{"model": "waveform VAE", "encoder_activation": "silu", "encoder_expansion": 3, "encoder_widths": [128, 128, 128, 128], "decoder_widths": [24, 48, 96, 192, 192, 192], "residual_init": "none", "optimizer": "muon", "batch_size": 64}
Rows from block 6 of the decoder of a small waveform VAE, named by matrix and row number. Each number is 500 + 40 x the weight over its row's rms, rounded and kept within 0 to 999. All counts start at 0. Numbers have three digits each.
After each channel's rows are labels from the 100 clips, of 14976, where the channel reaches its highest value: "responds to" is what is common among them. Only what is clearly more common there than usual is listed. The data: notes from a synthesiser with random patches. In brackets: how many of the 100.
# conv: width-7 conv (decoder.decb.2.0.conv.weight, 96x96x7, each kernel summed), inputs 0-95

conv.85:526453530601484544529493530494535507487525408444560487519540548494467475496464549459468554499533488529451517519477475527444494506506501491532471537500489467549525543541571466473485419581522459524533489426475499564512512488523490531499461443439542493428550562536520465450611520497494566522
responds to: noise (26)

conv.10:507518481537474470485555496428486487507538469506484483516495508499471587489533504456498638521560507478478443481513462544538530502472550522453487446479514463512480492470507503446361506534493493503481471475554515540545490570464447498411572497449463473506460484510399486524489514429515486455
responds to: drive (66)

conv.25:546418565541465479516553533497496485507447553549506518560477534498462508472543443461541473497441473523440531491372399472526484538515519409541530515474515503547516501493478544492514553507434479485479477493471410504509458505492504487509470532545569578464539487526435480554482519468544490461
responds to: echo (82); pad (63)

conv.1:465564489495490566552582444552465527477584536467495537463584474439501493471512452542493431460506498476500484571512483543500455476491482461528420445498522531520485467469477506540585520443576530536441463495438464535489534566532465528535494495526428575495476544559452493498489516509491528489
responds to: gate (72)

conv.76:450483497467532471548421506489467524467480555569592503543524550448578451459470577548446497476458542521491523552523546543480485500486536519497453504502549451453521505568483512482492477516500474451476513501522506570601469470508574512555492510481529530483486469429526516577480475501569411503
responds to: drive (69); pad (53); noise (32)

conv.94:489588423506542540544504453522448503518540530440504566481508505414486503485489500550500480483581518495497492528482481526532492509552497528564503526502567480540437403509519594532524495507594472533464479486455432513581510568545537495538531478500464578449492551529492520560505511538504530492
responds to: gate (55)

conv.67:515529468460558505453480494476459451585518525570491463500512465519480447590425549517513504477577503510528469527536534425526545477571488496554438460501431523429579471504454425525468490489483474478498432493467465477496552558510514515515462450450492454504493509509483522455487445507591454466
responds to: echo (62); drive (61)

conv.3:475482433458486528389490527469429624466532484519463463563468506519441547469514471443476520545541532558504518469455515528506547502528550474496481504522498427522522524496448565468403486505481513511569492482562532461520474458441474538518495479473520475463513456541482471555473485429571519493
responds to: echo (63)

conv.70:548490417495464530526542500489472481491475534474469500465558525482492492582461539468542524508569525475504490563546505510470437422491505492497478445506597486383422497463472507524553466470489523517535513535597501507477487459549520468512463553597538491537510505477471561586470493503479481458
responds to: pluck (67)

conv.37:490487562516493563519498473538519577572489471475537453530572471478484434487429521596491442493516529420467531530493479545563484520551479552547483579509520446510526520546482479478519458468537470510445445430468504470538495560511552482522487509472491474512510512520507508580554429528488424431
responds to: gate (56)

conv.81:567484501607442514491479466485528444406463472504516453509555579471462490498484534500545585492435530502467512472485555543438454480409495459530484507556475493514539576500470526474445431513491471529559552498479535494489484499540557474428485472529492422471538451503512486476490558541488478474
responds to: gate (60)

conv.95:517558478482437542519500460492507480511506510506524524556545520468483427531429525475486563497527537517541486497542588501393386547431495507496476448506499527506562519471474522402506474547512567477494525523497502518479509500527541493466458539507516542525515472504478612493501486453586427460
responds to: pluck (58)

conv.33:516480483529556519417414550469508521438470562573588443552510555529476523441430462528515551544496487534509485530447570465491455554449498480542524469574481502457506510512458509492505549500486475465462532514454467480519471531553517467505458467445499566468545445525446499451476464448574497503
responds to: echo (83); drive (69); pad (59)

conv.46:483517504545515499528519469497469564528498576528456482487481470483476443470522511525494435483434535435479474532565434422510473519499496519523430468474553494510492508564457524536575512450561526485498498466500446508497394498569580489503423543568547546545494497432547546439500501530501512441
responds to: pluck (52)

conv.7:461541478471525519486428505497480527455478489578479519505476472457557451484521556535444510492500499469447425546512535578560557475471558473459518443493530524476451510575497452493517482530551558457456508480445487532511444512564548537477423472522498492543491519500416576558512498528562413508
responds to: gate (69)

conv.32:464497545574547510489494431481493536508542485521479526533432474488522513378489530454435519491502489463483444491490458477546534521464510477489469432548526439547589480532488520517421531540489564502503434413500469553612503542488468475505515490449469552486492462452418474499495504477485526485
responds to: swell (53)

conv.53:499474441489585507447457514472550518438495482542473463540524483518473449535499511458493462531491453525520518508513619455522505503482482466547496517521466541487576509511497507518418536468485492484482496531394503428496497509533539433517485403465440531547538422544444508471495441464577505455
responds to: echo (94); drive (61); pad (57)

conv.18:468426522516454503499460501528552544522571495472543447491525549550507558440520540476496485511469570446468446445536450580520470546476478570465479561496564529503534473536530473461428445465535544445511494474490510457535495546480458495482483508474572455483526434417535550534481493429549486471
responds to: drive (67)

conv.8:451526394447482501468498538543493569522577473487521539491555560538440568493489500534511440486555552511487463489489434570523467493448565552490477526466562483536502439551511509475488531442568476521438476396495476488529522578514502473541538489463465490500506497548469556529514472505450492458
responds to: gate (54)

conv.62:464566478455462537504540509478440500516533493483459471446387536455506497489489565585502501552460499514464466527521459517573495539481472551477493586481463479483435493534508592495488504435504445501457518517425436503443527529506444499404484468504467560495501529496542448532506551476488530559
responds to: pad (56)

conv.75:487554570489475472475576476468500489482503505447417468541476472531499534535514507542477505534434442427413543469490438549501483490484506538538512515486450427498501500528477430519462549474476493530546528538517484460460489528469469433497534466532508450501542553510467521431577533552407601505
responds to: gate (71); drive (51)

conv.20:447499486512527493562550565563501500552482491512566536483570479495537429591448477518562463409455455488452456536479533552512515507518581489532480537499519469508502410559502558543508507498522442498433475526455514470481520522519506507474472447502488452551457519447596519534504550527477482543
responds to: gate (68)

conv.15:516606415457523477534559563472515541392463448483459511506476498587501469473530547524497493469511564567504505467515515459442530484474490469462499508470461506511428483448413537510529466476470488513439491477485438486485435501523488523500515456496489528534539544531428452547481435543573485516
responds to: pad (62); triangle (36); square (32)

conv.26:591580598472494447472541572560508464466548560523522429511606544541505456525509545549528473543490514540496418520502497462514493517484497510500473512480522523506486526415466434458482473425531496512554545489510537480570530515478561464474462499551522455491488541440462461508476485490488455516
responds to: pluck (52)

conv.31:525547507596490458478536461455483563479577476451435503493510543499517540501561471460505559538471491523557483461508477562547523445457529505468499458512468473511480486484439441453392491473519533569516509483550527548505503595499451530461487486501417526445501534511425475503478491421452473502
responds to: gate (59); bass register (47)

conv.93:453516479530508508442483472480493580535513493501468522527470482502510567556544506484490508507505441484463556479453437531591477487495557439503542499495455515537498486537479555530502513496476427554436517477437444430456497497466556475451423435497430480488629492530459459486485495490513508413
responds to: echo (85); drive (53)

conv.86:507466544525528431490492496443538536498510463566447387494512541588493469549524548490543530521468502472553474473549487435453528489430515512470516558488490505412521513494538486449450544425447518438455552401501503473486503501523474520472481507525559487572494469526427561512473511509507540478
responds to: drive (60)

conv.28:574462479496566495493472519426545518496489478526498446586573461521464531548487547527475521547487454454496530555469499478558466476551508514567476536519446520492536513490473449444435481485450508435471532530446510490510550485526528524578465490418476537558540433586469515482512490477573458454
responds to: echo (82); drive (62)

conv.27:466505512572467505485533435534530546471550428464477470461459516486526519518566536542494491533550574484484473483542436508513547507564587448517450522437470450447441483540528480470503494472559474537557536396496486460450479495435514500552435460503467503543481527517500479573456476474515566464
responds to: gate (83); drive (52); noise (31)

conv.30:464507431488530579453568463525539582477519560522479517474525505514461485413515489542488468499525550501523458503461602417464549545557460529538545568507499533504596544497510514502536479513507517502500500509487495486453554464558553513513531475492504436527507543581598530445463477518502483488
responds to: pluck (68); drive (52)

conv.74:535537537595490540529443485493536477482502448498581452533515603533475507484505544509443480520491474549494535528515473516438553492531428460560483507573508470539518489471468452546579456586467495471519466524537509530555482536563523485504470419522561530485494499500556502439477515430539559507
responds to: noise (31)

conv.52:507524501561550503480450521402544515523490512592498509485473566493518408495472463453499518498520468487483447459557490494458564511474540476454528538502527501546527496515452553564458488476515493438489453451477587477521479508464569459499486436449474472538441502525449405525453487435433464524
responds to: drive (60); echo (53)

conv.12:419435485484472484460518528518511528529568417372549506537516452484503607500427421480455495503507489531458496489451506560447440479489461458518449549544411472545485500497582465488466479477550478468467487447518468519528527497494461473501540423474474492503533505469509526525526517532515474505
responds to: noise (36)

conv.61:536571493461516493469491492481493463495510607517511486448570467478495493471457543514491543462490540451480488517499544505469557537467581515574538490579493536531570525450491466500492516574530513530480459580446469558603516530480487454491575488453494510570514445524436435533450524505515503515
responds to: echo (57)

conv.57:479451485467449477568482467527516464514509600411559515500533517498515434491467528492502456511525535493513470474492437603489507526488515506596517542490545554541499476532574483517510444455504474499482525507432486434527517553450571466509474554489517523459557470496529502474386514476558450490
responds to: harmonic FM (26)

conv.90:537459477572496475480484522494530486466545545587542513471529549407535480499567508533567470544459558550459479525547482431479530499537553546573467513499530450443583449508483555551505501529510563542488475496457458514520531570535535465435496566514470498525516464530529435488438528477474477523
responds to: gate (55)

conv.45:487470505517462461472456543544544549524534521440548520526536563523495531475421493442524428475516497549456513532421497538524491466495480499513440568559438486565551443477509493524508457501539531438441521429500456534545556560497451501555500434481505509460510536473484478565516557500446459580
responds to: drive (67); noise (33)

conv.92:484448536561524496550430506475496517546513520489468525494475474467521472397484502473518495497505560453513483506453451515533550584508547516499475551571532493615545495511515510516413465536513525530501451522504517504536505463484533435510543514410432569481501524517488395485479486502406473538
responds to: swell (81); hard sync (27)

conv.48:540501530455444528563450469493506526470520457485464539527508574481511516440429562481438515478464514506485438504484467522497488519514383488502498525539529528558454534502560480460413442520390471442495487481447463520562485522501499478539489506451588494539454460453506499559522518564479456518
responds to: drive (57); swell (53)

conv.9:557554493526446521492474539494482482528429507503501463492514541560524507534480493525450537464517523536547476527556495478430505470478446441518552509491468568477438457579553533544557441481494442476554537479501460416501443496449524574550439548504509481474452525482547465446428503432558532476
responds to: drive (60); gate (54); hard sync (26)

conv.21:517505447545478492443451533440508580501512425558517482570499465576518473517511519521459526527477470526462470520580551417524447474480475505601510502518446458492502459515515466487494548450482553478514479549432493465504499449499534459451415510446479504555496442485466558502455506403494527520
responds to: echo (94)

conv.50:541472543526533459511507479503520413413518544539547487507441522524522487487531513474526527506368561503432485524465500486559473568508426493590492497537511564440567494519514442530484521530516526492491544550451504476483535487481555465546433464493509497437460483421502511541513484556512522443
responds to: drive (61)

conv.38:472584467467544463550513523475499585554485544492450551511467446534518470501478487488504524471559479469532422559463531481581504516508507486403553430469515551523407453505489480466484559496530507502450504461533510555548504489466531481554488517516439519509427566420476534569506450501477484498
responds to: gate (87)

conv.56:521443529465407462477487490482492567556463496506510495506465521528517491501527502501537457527490465506508593465488450443536520468483397469472447521386420469427505548522536493474440481455513530452531454424561515524462501546427461490438464495560473495519463473482483491473477490485426504489
responds to: drive (56)

conv.19:477438523445503503514486547574518503592468502520524521515547560476526503501463510546545408443434518502453479571488564443488491526514491458542514478510522475457463455505525550573596453479464438478511504516517489463527522439517568565484441535500533450527473513439554570490494490572492479510
responds to: bass register (62); drive (52); pluck (51)

conv.29:572540462537441476542445470549501510455503516521499498491552517446523485503522526585521557478482525506515511503523444490548545542497446577496546488429560467534496463489512566494503551487529580537475548512435387544565538539540464541517505542438499534524502443547430502464435513481499514474
responds to: pluck (83); drive (51); noise (40)

conv.14:480427513487426413471441535426557494538458486532496435470470475461536496487522509452414528545517503519517491452487543511516565535477492508446585517486462481519486576517563552475474441561442470495557517518508544462482545453458459534435478547504451482513516458472535441485455501490521440552
responds to: gate (76)